Weights of a small CTC image transcriber: 32-pixel images, depths [4, 4].
Rows from block 5 of a small CTC image transcriber, named by matrix and row number. Rows with one number within an expert belong to one neuron, the router's apart. Each number is 500 + 25 x the weight over its row's rms, rounded and kept within 0 to 999. All counts start at 0. Numbers have three digits each. After the name is the row's rms in percent of the matrix's.
Before each expert's rows are labels from the 100 images, of 14976, where the router gives the expert most weight on average: "strongest on" is what is common among them; "peak at" is the part of the image that holds the peak. Only what is clearly more common there than usual is listed. The data: numbers of one to four digits printed on busy colour backdrops.
# router: slot weights (model.blocks.5.mlp.router.weight, 16x192, trained with AdamW), inputs 0-95
# up: expert up (model.blocks.5.mlp.up, 8x96x192), inputs 0-95
# down: expert down (model.blocks.5.mlp.down, 8x192x96, transposed), outputs 0-95

# expert 3
strongest on: bold
peak at: top left; top centre
router.6 105:493478521526577540542467468454551476508497524541459503523518482506491548484501543503497450480481471507544523483493487513534483528478526485550501490519487478479534531528480464500527477498526509503491476506493541496463501528489533511502522517527480496558506477510476482485471457498486471545
router.7 094:501532550459530473505493449489507524530481566535520453492451495473507463526564516501518526470476491501481472475521532483507484513516492543517503509471478504511507529534524513513447479513526508533455488507540518505547481520496505544517531478484451513504462517498467522456498539512509472478
up.10 102:516445502453529462501509496544544532476513536488488460528517463504538526460462499452540500518488509501510485529500496500441499535490499526494526497508529462510506495505518444517485483488456509499502524518518506524511482518504484501477494506481494521503502522579459476486514466513536515480
down.10 099:499523526560480480533497481457435510489492528545498480502511502501481527518539516505520501497466491489479504490470507492542451480504530515496497515454518477493542500463475495458513473502496498501504475494493419497495503482503526499495486488522507483485513484495519521479537500492508509441
up.11 094:518495531487510471475501492470435480534489446499552525447512489486504500501437481518498477563477530459492543507467534502540505506488491482521483484491495497468471494517526498473481495546495500492515492501508519474513546511487522482515521516476504467528530522513519490487515488477519489468
down.11 089:458537506539519516538494503566564514488507455485486509526546464506485501479506500522477446455488493561485474516519525523511483494478545491487482496516463516517523537569512487515503545537508483469506508483489503491516463504492515499520502520466464513556482531488489489486487517521460484505
up.12 090:545519493500492524514494475510498506487499513499514521523495491496502540492526520503490495479514495442496517507505502476469522480486459501489481472489495517507507461447532503502534492498448515498455512524505498504501505495497515521455472541465470511470526494507550484496491571519487512495
down.12 097:479478501501495489429507513460492468506502491534461530479549523516481502522481518497502462494486508496463551465500505523531490493495527497502547532492577495507498499528496513491479505532497507448491467510493541480534526542493471505533519471426526477499474488542515529486508514503537496513
up.13 090:561491498506495472484439508486447532504544485523489512417529524466482509522495485481505486531472502448510468511503483488526538487507509486429483478554502498513483430506525475470518506513478491488459474514524507497532552477530520494529496457486508525490498536495515538508539495477506506509
down.13 098:496503487538493477535526505545501523480504510500487514550494479514473464468450491501524478524550505504500494502512506491490558505407503537507488515506519505510517544489535555501485510536506513495503514470476525483537517546505473491539512496480496472523481477508477504441504505503492497495
up.14 107:514523494525484458468463520491515521468465469489488540461505506484500490552494510488485522485518495507525482480506515471510485555484446470475496516477521502499540474509509501527501525507503453519521478510517497516503510469473525506498464516495517524518498493484525490536490530482541532569
down.14 110:475474539469458525538522491526501465508490496527494451537464473521490481452533502508467495468486458490497509486486487530495517442519533506474502439504546486520493488505550489507472466510540515513479502503492503480500497488500486514496558524484455500499536483493480493476525488498536498485
up.15 091:479494496516505425478528490508481517543531476460461506514522538509491506500540493537572470514540506503514526544476523486477502504494504514522503522494489506472517476475529513448452498482485491472534486503515484526492538490477479508499457461502525472514485507493524494501506477491529506503
down.15 094:502500503528539470490500516521499479414492507493476516527472502479503504512496461510549478516498547468512482463454491499551493480486508516527479515511520491516530536503491508495558524474494498499543457494518485535457483488514491493493519513502509501524466539513489511499493487486515500524
up.16 117:480420417554495492490512543504501497495450483496524500496521489499508447501504500466538501512502497539503494520518522496484485493498507509533505524516500471511474477473488523482525517511487499496503472518532467482520509502500533488486496510486539580502505524474542530508499481482534511475
down.16 112:561547498456534473497495507473470505551488525445506479518467466485504483495499509548542526419500499473510504504506464493492506491495497524503490490533509528487514498575534501515504439490525494470511486497502534501499486450493457532506501506493483499500481463483496496505482522499469484529

# expert 0
strongest on: length: one; last digit: 1
peak at: top left
router.0 096:521525500531528469498528557472529538537532488538475525512511517514494531448482481532507488519501478547495499520526492510528514522521498516506533512513479531471550474493477507473557550465468511520523459474549500500476511545493540525504521490500510508492508517493498509522501457504493502466
router.1 074:539507519464538510528507512519497502510481533490526488497482482465458504504535514522478489507553496493476462505509469555524490499512526515510465552460512504523525520529482491531507471467523528531483480491527537510483466536487480465522508473466473521491503503480466474538536517523549473474
up.10 112:510498582480481516466493513511496525484476551591490499481497502483512494523471506566510537488493491471503502480523483499458538499488516512474524501507497505488546534486479454518474500461501488526491495487450541501498484487513493489526478513531500434514523478488509476437539484516484479486
down.10 116:460515478518507491489510490477449485493513526455502461500491504501493500503517500470505510513506505508502537491474507482516451466526489476530477495439490500508457466527469541462508518482496499536525489494514487509492461546497471521509543498486497546527486504496521505502513468501521479500
up.11 131:399514465498512523448547497546489524524481511537520477498496497531510525516584475465548512492465455510443502484519489497534473484480483500532497482492522501477522522478508522501506494507495481478511501512573497498502551495508510465508520495509527494501525511507463522498520484510479480532
down.11 121:482508506483508465536485511492464522495505501463495503514509541504492492481469488492532504475516551554496543529475501460481483583479475526494552505487472504506512517571491510490496471520509495491505461521498490511466505436505479488476476534506493489516519493505518514513526473499513492512
up.12 097:501532464492460464491513533543486496540497499498500510460506521513502463451480497500518524514505499545562502485513507497449496539496517484512512495532509461496517474487482480502466500543523487504503503483477489458522536568488496558498482482500515554491456556538488507490494467479504500485
down.12 091:491468517468505499501461494503463520476517487501493529527488470465478500554529496518497535487519439505482457463487476511518538464508481525509499462487506511500487501495485569472512469540487491486519547534497540490476478480506505505523493485561465478507437520479481530467497455506524500530
up.13 109:511513532524456523515465481535502499524509516533512468472504493522506473496489502452497506475497495434504540495514540520445512467478515503499538503506524485505466495446493524517541516489489510492480528491461528508515488501508479504476530505511486482484493491501500509493459532508505496453
down.13 093:498474489472483496527495477497500480499486505455519544497493603512475509530498490518483475523515513490509504520474445458524511491507456499537494526490510531512494445507483511513442510468490498498501511498479505522518529478510516517483512500538505433472491487487522525513496443499445506521
up.14 094:493498456532504540511499492492514516505483526500457533514473514490496494556490526487482515535510507515458526505497479492508524530505504503510537492512513504503530498548505483547457484480489459484520489482520513499514487487506477526488456488496495454485480534516539493499533464482448494531
down.14 091:523463564447479460486490502506416483514512538500520479466506461478482499457494477558485542438512501457501505543514534483485507474479457531474499518512505477501499494496485499456512493509540505489460508468504497509512531507497483499493513500502505495482522500503543502477519450496520497531
up.15 098:497528457480483516449500524454482506521489505486484520491501484511500523534491510440458529515501443519525547493527495501462487495497545506452514517530458487487474543484501473489454496566512520480534508503448499498512497491502493525501510525495504535485506501491594519495493505479504462474
down.15 099:453467503567481493499472488562489530465517472471502478506474518495497523473503479555415491472492435453489456529484498427507471487506462499518512445461526481515497496548486518497539507514495495490481516515511505484500510468507519497465511499511473470472462461509504528531513498491513475526
up.16 124:470505505497490550547501505519543475472486455539446525449518516486514507501466469519488474495474526519496511480479514492441526549512473520515517522490504490518516516538477480488498502470451532504498485488500525477485494478506489466500519535464484485498500480508464469503497460507539499493
down.16 116:501462512518484448484555475519432508485486529522493491489503497507500502498507508535537521476490519460483507504506523502515459491514517507459464470485490506501464534487514480486531472488586498495502562494461506486478502525495506529459487497483538506497509500473457519498496523493427475513

# expert 6
strongest on: italic; the digit 4; the digit 2; last digit: 4
peak at: middle left
router.12 100:476514534502494486513502456499542545553467560518504501492497535512512527529551523473499479505469501481477528514510526484485523533513457530505484508523499511478521523511504483518458516468485569499537450489499539507482463532509507534545495492517508505512482460495461505462511469482512523481
router.13 112:494478503498502471536526522475554508524483479558514475488484483511471516523451459477527469543506496514468527482491499499491523539490495470514538530494468526552534517469467477508496539495506566508471463495492528511507507545553500506531533455511481491505497496499477497493507522501490474474
up.10 070:485498508501512475539508480506509510561522488511473523492496478511508539519469510495518558521485474479532499516524546536447495472521487476484457499487534520490499483504503499520505530501515489536509464504502473531514513504488476509507447537505534517506491490491485518532477495507492463550
down.10 089:509515542519451484531483479446522542491495547468522503523479444517506472525437488481531504460522479504478471483491510484515518508502523482460502466531523551502511489503463524505507491500491501464469526514515491504456515493508482480515453479546520470520501535510522506495513477498522527502
up.11 090:508497480489476501515497512559534493486480550528548528534552497496504496502518515499563507499519502514496502531525472484503487515487472454501491487517475510501540453538493511538488517472509496535479495511518529488485477514532478496523517446510509498489467476529498496460509515473427486495
down.11 089:503490498499534512485483552477481461481507518480486524506451503488501489518507522509542495518484502538516533512488507510504482499519509499500507481471508491488470489456512491446537486518499499522464502515491455483504531482499528482535445516527496458492511506430505529555514503505505515488
up.12 103:500527507499516492512489512506533545511513525468509468586503559511508514461520482456482511447490500500505484479502513514512499474507508481549525518465501518476515518514480530486492485515476489517530499481513461500492466487498479460556543479520504496471535472537459512536451428506507509512
down.12 099:480490520493492467464531492491469501514504509524491473461511505488505493465499494509462524530472500475514506470509526530490507540500493505455446493539496492506509487489427490510499529495480500503516526484482536489522500536505490536515473498487518473485480500493488463490521497496522507466
up.13 108:553489512500460515527468576539487508512498475458541529553499507496490491533482525547519491522466502494517512482497485535481495501495497492557527521484517534476505480521497498528553524503491514480496515481464486549501489475469523496469466495511489504505474535485510526484524535506522533473
down.13 102:507540477478515454449521479480512495471533499501511466535504481501514517434516525474524541509535497540483475532500458473558488517505510522520453509539471487528526451464508506459477511512486484466487487508505521509471470522495503512453508514465514515535488505497500469527468486500472478500
up.14 104:500506568439516497508498484469530518491525524507486496529487489503521462438485498503514497472513487510485483480509482496463488530500529530493493469487515508504495518508507476494552504529535480494525544497519519528512514475502484501518513515526451499514515471539453519498477461508552506555
down.14 106:492491490523482530465509501449478505502499479485492515469502508483525479544523511518492498507471467477550518504513538515561504498525521489468519479478498501486485450478496478493528415492498493516509501525537488518476497490504491503515508513548521516488511512487502505534539512498497491518
up.15 101:460494545513506495507458504438503566540507525510506479531531512484469492538491486463473489524502494552496524531489503489551512554532514485581491495460503509493496490493483496535504516531512501498463475526517522520523511563528510539516484505442539486511459502524505505506507501493455487524
down.15 094:500509505517505538523544504537456482514522513531516513479501498526478491510516502505511499488462517458549508469526572492490496513483459508485503527471529491497524542485497496488484456484531517501518493486455501501481521461497475495520540447448465514478501509491479519482541492502542528444
up.16 106:451540492511506510433514519455458485481524461483439499469523443489490495427506525526525502469499493500521446512510500497493478492507541515504444508483483481491487506521496517505522494494524460500490501509488488512507504511502499526475490506496488512519492482525488494486469497502521486492
down.16 099:480432443513532481497478461524490519505503500436501462520508518495547522525523495465499525498510494482535490523489523493468525511495523462535486507514465495506507481538505534488500509494490521459502474473513512511522506489500501518502496446506493526500504475478581500458473494488457479521

# expert 5
strongest on: length: two; the digit 0; last digit: 0; first digit: 0
peak at: centre; middle left
router.10 091:517472498549514486529473522463480526560518499563501463492522462519485495489465483503459472518468527488499518497471550503486535508492516514519500527497526525526500495491470482484509502477483528524490457507482474468476491510498504510524528511463506468482481504459524523489517457479495527516
router.11 103:498554491512503484512538476472494496525543496531461473527475508489521504478504467503540475542448514490497476503467497482487520517500490505530491473515446513478448487486541518470542462510493509533482495482541525522469456475504492531523517502500515513479501482487460502439523505487482466482
up.10 104:485518515495515571537511478508492495503507513535473483489514503528484501468476496483486520500453457542493524542486502509538520520537491510498438519507480498496510497501490532530502511565461524471508507490512515539482515509489507529495535488524496536509504484511522504493466434505464498445
down.10 104:500507501489523494450487497492483498517507470498510507470485512476516506498515504476530489493504500470465462468511517496546477488481505521495490484511491512502483494510491503472496434520531484487486426511480485494498477540496477565512478518433485498485486506528456521506540482501498491532
up.11 110:521514503474515502494525500526543508483511526472516486506505474499514534448456512494548485549510482512482488537497496499484488515493480463501527502498504520541508533476510523521491463453497531524530501515485487500495537485484511530514443468469518529485485463478525483474511561484504482487
down.11 108:498486440483484463492509514547508497517503523513484540486515480492501517515482494506486486536489533442535518542490545504513463521503511523436503504482469485534504491455487486500483537451494509462501411499487541508514534476506486519502491468485523498453483501471574511490475459501493478476
up.12 099:483553478518492513509491533483525493453504491466504520494496489525505508543556476470516505482529492540495467516513469515532542495447482482505527530495510524533504464480495521478505543494500521495512446522483486512496506471497476462499480513551497433506519471494523491522500505486495475519
down.12 105:530480544472433463533527526542546509535499519484481509522482480507481506460458507502460533530493535507499499507506511488501454520518497502483493512523497514491467530536488521522511529514456510545506522522538491487498502529505472521461526487475518536507520465520470504507502512489521500566
up.13 099:519513465474520511517505492538521544505511537512548480499466484503545528538480495494491492476537501555474496535507517517473503510487499503510492526467509512504503545473473493508494503535547528474501502482535472502495528513494509503552473475515534527506512451485452508505489493469511499504
down.13 104:496497509511450483455509488479550504538496530510478541516498516529480489466509482527473490534514474478502503517473526471530488508543504476535495448496485508475510506555466517489517523515450501476479545510507498499498540493496496497528489493533517475493471467501512505459507507505522490499
up.14 115:492531466430474524533516527526495499508513511467470496519488559513496443482524508510481540470473474453501487513484502523500489462484498523545483523512494497477491488501502523537506497537463514486532515522451502465513538483499516476553504506521475512486554508520492479511484483519495491480
down.14 114:515539481509515474493480501521536502562518473539488495498468486482527493525520508410548507500488461526495526465533540469510493517500556540512500510480451501474507513505484510537484511514514508502480486496534438516489503496503504522497454480516561501498501512516475477452497516495514513512
up.15 088:531477496496523544485468470526480509447511474504485489497473504507499483497524501500503530524520501506455469466492516455516480488492541546499495488507498456500473504482512538513488508492552517498518514484472536469489539504496479489512485502514527503439517532453547504494506527539505505517
down.15 100:442457538504519504534512504504517519549501528503465531522517464502477524485480463486502520518525526474491519538543507465493504524506464443545495516533496498497512531562478478526490509465518513510492473508500535506508501493493523527502498481519511507504501530511510524476462485500521498468
up.16 097:536502480464501517487441518546455509504541522476503468487468471460539504530487501487509507452501546497526477493475481487494511516486459510551506465472496457490518474475494492491454506545483482506477537511479533479521508447502505500498498499532465484465475490482479486546487504481463517488
down.16 103:465495506537498535496481508431525521492500529499491498478484491491498494464499488520477517473506515537491502489489504482472507476440519501512529535503501501467486526489518495480530496533485509489496469499486467486518503461500477498489509486519480525500507505536463559439462544501539486447

# expert 1
strongest on: the digit 7; italic; last digit: 7; first digit: 7
peak at: middle right
router.2 090:479463510508502473509492525516517496553490516500467476503486448489500514506540507523493523496523489524507530481471514477520514501491523541534476507515461520464481557547508507531530469518528515508499493462503485464542491466488531497506481535475460512487481479501516500462523492512523478517
router.3 102:497512510551548493516529520450506438527508531519498490531482484491488475509537533467498531511513493500518511483519511465482510548478498525490483491528464537480492492546478491517485487510474483460505486508478448465524496501484507499455507496480474480507472493514485526498488514489549494479
up.10 082:517499509508502511470489520471536527490476525520506482536499579514488465523522512455497477510486497496511516497478503474529489528506479499514517554559536402549468480531510455499484518512507483512460452496521453521507501463524513538449515472496564487495502489506513508469515519509485463511
down.10 090:504458491508500476498500493534512467553494503468467526473508448495518481486511512538487492480512519515459493507518520490488505514490496568470493476505451589518505501472542543544489502525488513554554488499513492493462484520496532512505511539498455464536473518502469508499509514507516471527
up.11 097:482515541498489478479485492508496498536510527493469532547479488522505514478500473532489509473501502528501529516488491485490507457471496483524530470494512513486534543522501513545525513477483501517498501521528506521524516482526511467509521446498481525482529485499439483489497448496540502488
down.11 097:516492481506500492481494536492530531470525522495472482451518572492480497484480524504491488499457509500506491486458512505517463522496447509514519501505490529553498460484483475518493482475506470556528436483477492499478478449492537525490491537467521496527483476487503498520495465500541523507
up.12 088:508492480508500500510496483427550504504511508481523483490522500492446498505494515535511488501464532476535502492478481474528483451524513494529517461490495469496492475468444542541483495500474529473528470535520519494504482472463536506475458506555505475491486510481523479511490542518517494484
down.12 094:490511496534497516535457498512459490490506508561509514510503484529505506470473518493465455493522472490526497515507487478503504522482473508525509537526506528470505507499512504486488499483577502557481519463511522500499530572512459466492528455568497515524528495504479516498466562503447476538
up.13 105:470513511506506471502501498544472544480521490454503500516468512513504498491549507512499491502563469497538521535541494502511467458514453506496496512510513525496493522490487510552483497528510553513499476505493487516494515478486472514503510531486496556473460514465486483510541455507514522537
down.13 105:502492478507481469502521508482525483472500501533511460490573501494486479492462508509534524540501491498513492500494490480488517504486548507556552495496524469499532495519492528535487527494486520465490445461525475516482483514488535509498484535492535473488480521492501518513519467501477479488
up.14 090:444462469551479540515469488516507562510468507527485508530544523491499519508490534511527502515520507459532521493489528488505485506541460471450479467506534493516503508460429488508483484488453527532506479520507529498479498487488518493486516520494508513456517540513493529519541506544514520510
down.14 096:577520498489517493483561480497517499535498513475494541487509517504501464510507500507501496476492512529505503546536493456487569473460536502539500483509522508447515529485530521469510550487517498509426542489495508485468493534496479524538484499524452510507512483517536528547496501496478491489
up.15 090:484540474575476525512494488483510515475481480493453514500492503503561497476547509499508525519504520530468464517486507504492523491508489534552536514537515495530459488522493480457538539488495484540497494536487454505479522475502489525506459491491487465493518492438463489513522503485545540506
down.15 099:483487498476519502516459534509513502501492489529506514513517459486523506465449486485537484546479464499472497515502500491540433483527506491481466503500509540451496495517505513538511518515507501500498537523509482508486472492500482503494495553470489542499507472527518491517482528492495488445
up.16 115:512481444509453490474477474533486480503538496505491517488515508477520509537477520513508476515511517459492482500494512524538490475486541435525521508467497489510476545473463529463475498529472519571523481496453490497511496461510507512473474488558481472463526498475543487488505512489547489481
down.16 108:490513569551508519565504539473487504502490513557486468557483432506475479472511509536505469477517511513497539452513500511498523501465497515544494509518509518495508563535531471499504441470529518506464525480484503518472471479495495533517540499564534519502525480503510483471548503503465513504

# expert 4
strongest on: on a plate; first digit: 9
peak at: bottom centre
router.8 101:499496533486584510497557508483529500468456519545492526556515503530500500487506524460537478537513511494527492493485502512491483523497493532472470545501442522465571504537498470529506449504507508508494498462533496499481483496485478497509526530498506506517494508523474456478519505507461498489
router.9 097:490503488503512544530497516492530491484459526552481492514541521507463560510508524488552497535518490494515485489509505480517513559539508529477496487492530524504538512478543470560512485507509519480486466439504539512475517536515467508456513513495483492545511474514537537508492514516501479518
up.10 107:513496523491480511505510471529495507519455505481435548514474476503496451519538472494486496507494506471504497480509494471522489497492468495497524513486507504520472508527490533458486482518401489530519487523498491476529434456484451440536510485488499448468487505490494489470503478505483481502
down.10 104:476421483486512478546494500504493513524500495502459496549450461517542521450495492488449493521513518509532481544495494509473496467511496475431459532490507479488481500468487486484495488502548490511483504508468485505494549542499480499513492506464501532484527486511515493516549428497538520490
up.11 090:509526528514481487507510502542489484486499490508482498459487504476510508542484492536538488518511481486477520485504500508515442501494551508504477456493499457485508459489496523499542489504507522499443480501537500482518548509517495576500542466492512545536523551468499488546550421517498439506
down.11 091:493471512512469522476497531528521465554521466490480491495538479521449472503549482517542518539520460480494482472515483509485587497498451430488516509484497521485497506467514523504480502500472484465551546468457493499495513444497494518518514518506497472525482515511497530518514481510449541475
up.12 096:461527517493504479483539520509490488499486467488509555464494551530494436484510521474476491533517481459576470538497494479459468492474511535465522519502534466481528559520486489484511517512501504500504497505489465520503543501484481473488519473471545525505510482550514504494525511500498499519
down.12 105:568501512528512486481480500528472494492495484532488500514500471492526506458544485512519490505512497519506535393490518454495533557511501470498474460486508497468509447529449489481524537498475494475533499499470515510531424521490504527475532469529492480493483504488483495511538464494506492468
up.13 104:511478570474491530511453505481488479472499499473468505471513502469486536485513519534457510483493481504490485495509505520483544454446519540506497503497535485550484508530508510507516499470432480499475524491479533514508523479482494506535493514478502489503505498519519488501481433533454478506
down.13 097:503487462523469523515524492511497483516495494521525505542454474501493504517551494511502486507488485518511534497480517547518505499511399498490497481476513486532540484478460494536500485515519491509525538504496489522509434491502473475548481488449555503506519520515477494532537469507493497490
up.14 096:499490532482535532479473481509506485469507517524509461506478514488503518446458492487517511508512530476483500541549477511557520501530504492492500437483487517508522510491479518500545478499535509526513494543524532523494475510543490530469499474494525468470555472497478471470494528562554493456
down.14 098:470555438531468522501485486518493463520496533512522521447497479529513487507527514506488533455485495487487481485503513462501459513484462523507492491512538505504512485515529532504465479436424489518496446481509495497527526544487471444457488470492482537476527448494498500506521533499468501495
up.15 096:480493519489493495492504498461492422505529499493512540525494526470517484506473486434525513472503543533516487473509486522486481487540536477474491490482469467533494483519511453491498507539515517517491490482492514533521527512467503499514597496487478484510491501493492513488559507511478510502
down.15 094:512550497506513496546512477488512528463490512531478509470500497514448510456519490502564512520500527497463492490505446470512454525456500562566486532506505488478528472528485494498493481570473515484551527520524500512478498493499488466536488530499540457482484490487482517479502536515516476500
up.16 095:500483481517489476456510480505476471512492478528519493464466492463485541522493513498499521471542525472523527484511500484512465507477536505577480494518518515509506496519470446532487505468490494504513498548466506523490501481503522509512536513551498477512467510473489482470546457488485493505
down.16 099:506521483482481557474490487474527504523499499435474496494507501524502489488496515523529486533509497531518485520470490455521521463513449535519508475461514523476537508508516551444533488471472517545463501494571475468524478480502507501504517539525472494517504534523505488501517521495493455534

# expert 7
strongest on: on a plate; length: four
peak at: bottom left; bottom centre
router.14 112:527496520509481509500492537517530458471530521519520532538501461465502495506541516507484515496520537503491498506489497492503514481521484460473435512486490499457512538538523501529504518464486496448479504490514493491485485499469490551505502503530510455530478498539513525476464510522489504467
router.15 113:531521494521520534507521507508469445506511556538481532479515452527453524509484507483510513512483480506488505498495545488491510507504494514464471467499467502512486522497508486483501527518497540511476500487459478551536486500496463485502538510500544487495496501484508498472520491501515464501
up.10 093:500538483493486477545480528470491540533494497494507536465486515499523493448532492490451480480455502457462465494503486535492553472503563535529540521502524481524486485509508521464519524515554528515517489477473442499500523487464512529504466539502500502493519496495520480497483525508498511490
down.10 100:524494536515524509482537498535494494502489494518465491536486476526512478516515512495499495473515547508516516447528494484558480527498462489473538495515522508495521462497466490497497496523501512523487490509500531510494515497502468507515542493439517480504481519551460490477467482500492503490
up.11 104:461493495498502503520507503473522523495493518505498506518483497519502509489468497492531515487510532510481474552481499499563509519486513479507493508481510469482494517488489536494485512478457516533483494516533474498529487489489496542491521540516539508468532475541511535475479399490493492514
down.11 105:475551508479476505496490473440418518514492500460516512505498558491475519492532496555494474474500543472489494473520502495477468480496500500507432532505496519536481535514542531510527448493488499515521488534432520507488509486504499536514512508546483483495506457466513489538527501501522524541
up.12 109:484445494543505500486498566508458496503494485490519522473485475453472503525504527518506524448478517482565507492504497499557471490466491487470474515478558480506477476506489527524498509489533489509503501502517513526496536499514507479464505497544520513514480497446477518481512448512463473529
down.12 105:509531466461467472482513516532504533475487482565509487488449519505532495506510475527513518475497510529491492492543484536546515524496461523571564540499531499502544508506511516488498476520489507507506497490533519495506468471502507509476513514573470494508503513484482515509507486496523498510
up.13 110:479539515520526459537474482512498475517529479444498493466529527519513506516464531520473463487499502473540473537519466479505487516495487510481499537464501542514547492516514495446501520488450518503512494522487488489502527476492523469532496498457460494555513471491478520484569503468505472506
down.13 106:540538488525538487536501492493491496480509499485518538523495512499481492521498501551442492449449484493499467491513468523537473511490516581531472534550480495533479488478514491514497532474455485496482532500487457502541502481497521527466506464498550520520491502456520494499528514511519462532
up.14 091:502530508467523504504471516482533538523480512476493519493528502529504486491508490521509497507483530484493505480504494530530495431491532492456537561520468451495524499482514501499462489487486462467460518550549474500466499508521484502522502462493495550499521504517518486479482542466483477520
down.14 089:518468476542496501538518509503475499474490515490485480451502533503510505492497499506467502496526505492531489515498573499511450519499503503533431516491499500507500555408498509528503506492481495508479483497473512525478499482498484539477516518517485489510509483459509508466493579499499481509
up.15 098:479490486510475528514520492513483470495481485529433483482483512488493455497553497517515535534525513499541501496524510473445480471480557500507437513532480524505474469528499519507491476461508489469529492510482530497511466515485506510522515484499531471517535515483556486424533465486493492546
down.15 097:493491545490504467461528494538493506541494493496490494474496535512498495516461519541512472500497508545478508465498525509501489504518492507592525494499549492486467537519512526470495490529519494479492507481523511497477542487505512512481516493509488533516508487492432518543527512500499516481
up.16 110:482472529527497470503448491563517512513484520508511543490503508466506504547481533478511505529497482527464529505541505504518450498511517554509477480489507480499550548500515498533489501519491497489475515482470521492570528512484544498502498540516453535521512497523499518449531477515461503493
down.16 113:481493492536539522464512503534533496492491517543505509478510554503513509481463529508536515459510498517524489468472525517496507538498518484475537535469496513509525516499526528441501475482492498496542445497507486497503478473495512502540464479512518546497517510515533525537502491501519512496

# expert 2
strongest on: length: two
peak at: middle left
router.4 103:468527523502501499544496451469538465555469510538449475529524485509527515478519525485541508491487515503507461486524485553522530556507475525535452487487502498481529490510544496504517448476499498499501489499488505471546508494513500498530508500503505522507514509499491461506482474482458459487
router.5 100:521492534500543484508486508483538546501493477504511495456464525513480525493513512486518499497498524536499468555470539519495484536542516514515505439509496529460469477540516502497526535461531487540499524524536530469492536534503523547518526531501467507502486480478508518475536494482500468523
up.10 098:512491547506478528487486498503480497506550460501491490555539471500535489497476497496452491505460541526501473525482504542505512458472553534473460514474510492510506545495522519500525509422457494518501552472482493494481497475475507525481492532466509494509463449468426502478477431481531463488
down.10 100:474521501506487501538497520477520499486509480473507444481473506504505481541494481566497514516509530526491479455504527508487523528516481548510473496502477472503509461512437534457451555484512484527440489519512506547463539501505528501466488512496525493482466483511522485474523484498527523549
up.11 101:500534478480473498479520506516553496521546492534543468488468524509476455469494530491471499529547492522528500510501498537472464489480507537497454472509488492508501468512520533497506517516491502465482457473546484494516505530461489518476535512492507521474465500496517503515473500524511513481
down.11 103:514501480509536515529465506470485503482515495441523489492505522490532535516499500531472475458445507456501494502463474452534497449508502488542570515490518542491513511529522497469462503520498466493493482532438516507514480462510502463534513483494509457487485502514492518506503463506468523502
up.12 106:498491498522498497501463523505534478435500469497501499511479464534477524518529483488488515525512499453483495442503514459475489528527497535553474497471478502510497505435506498495513507473467525431491480506477504514470486516496471513511503485538476439536481551479522529446474547534507532529
down.12 106:483464507495472486495449475476529494499499521485500469472567503476475484489502520511534508463498490493482515550503507511521488461510535538456467516484466514505472481479505487523488489502535497501468529527478534465502513508499537499452534502480478529460499550522524508514513495503502494552
up.13 092:507471526508538465486526457522489510543535478513476446512476532501540469522489447486484527483449467520516474517502506509518501442511479534518492487510571502518485483504476509464512489500485524532519488479515487460496478496494523494518518478525454496515497518495595512556474479486529502502
down.13 105:468504515451524478511455516524498493476508523459492492517476474514549478538509510518512524479533506496467499499512555440448481541484499446470522503504515515516490537501500478501508508508522509488467534511512492519537539492499475513496491536496553516528496553521462493481493518498478488483
up.14 096:479482430500497509489498530506494485485522516537529486497468512484493463500464518501442504483533499516509464481514503486515493504508519567496478515492463528500446502462528528504469472442484479501479507490524505493511485541485476457494526489521502512465490479484434496493515493476519503489
down.14 100:470511501495549520497504533474504526463519516496507481520534461499486498460480514482462500522472495492491510512474438420516529529492444517495488538529491519532508445507500469492502545481487484478509538499465536500506512488509502518515489485506523503496518465494529477527499526492484485456
up.15 102:483511476491489493510499480472508525551511479449521438482497492501530476484478496486464497461506519514514502491493501496470499504494531536544551490507503489535449527545495490448525503463507484502518502519442517516533486486530514512477516465485498511495480513454495490508540527500599486503
down.15 101:506521504517539500559488458526470506537498461484521507518513490513516516562509494498453443531519506518451478494501443513549500526484476508509486507478482494482541530466495515508470513469521515494508430489543493506515542537501537515483510466505503491526504501507508496441512508488455545515
up.16 100:539466442482511434478479496498502457529524520508470461446490507486506566447446512543527402470516519447512484515475528495510464484510536501518517495479479501505482516479474504468457493523495495502507510524496509473487490476504470486531492466521488552486537542492512495525533473500503491480
down.16 092:483497528560500519504495484516518499489469520476500532536566508503494521524506500464477464510517519518480531539488487536453538516503461519450521474482470542494522512569517538511540468500506501479512507494525490472545504488511495506541498495500517459474480525518461501482536472497491513464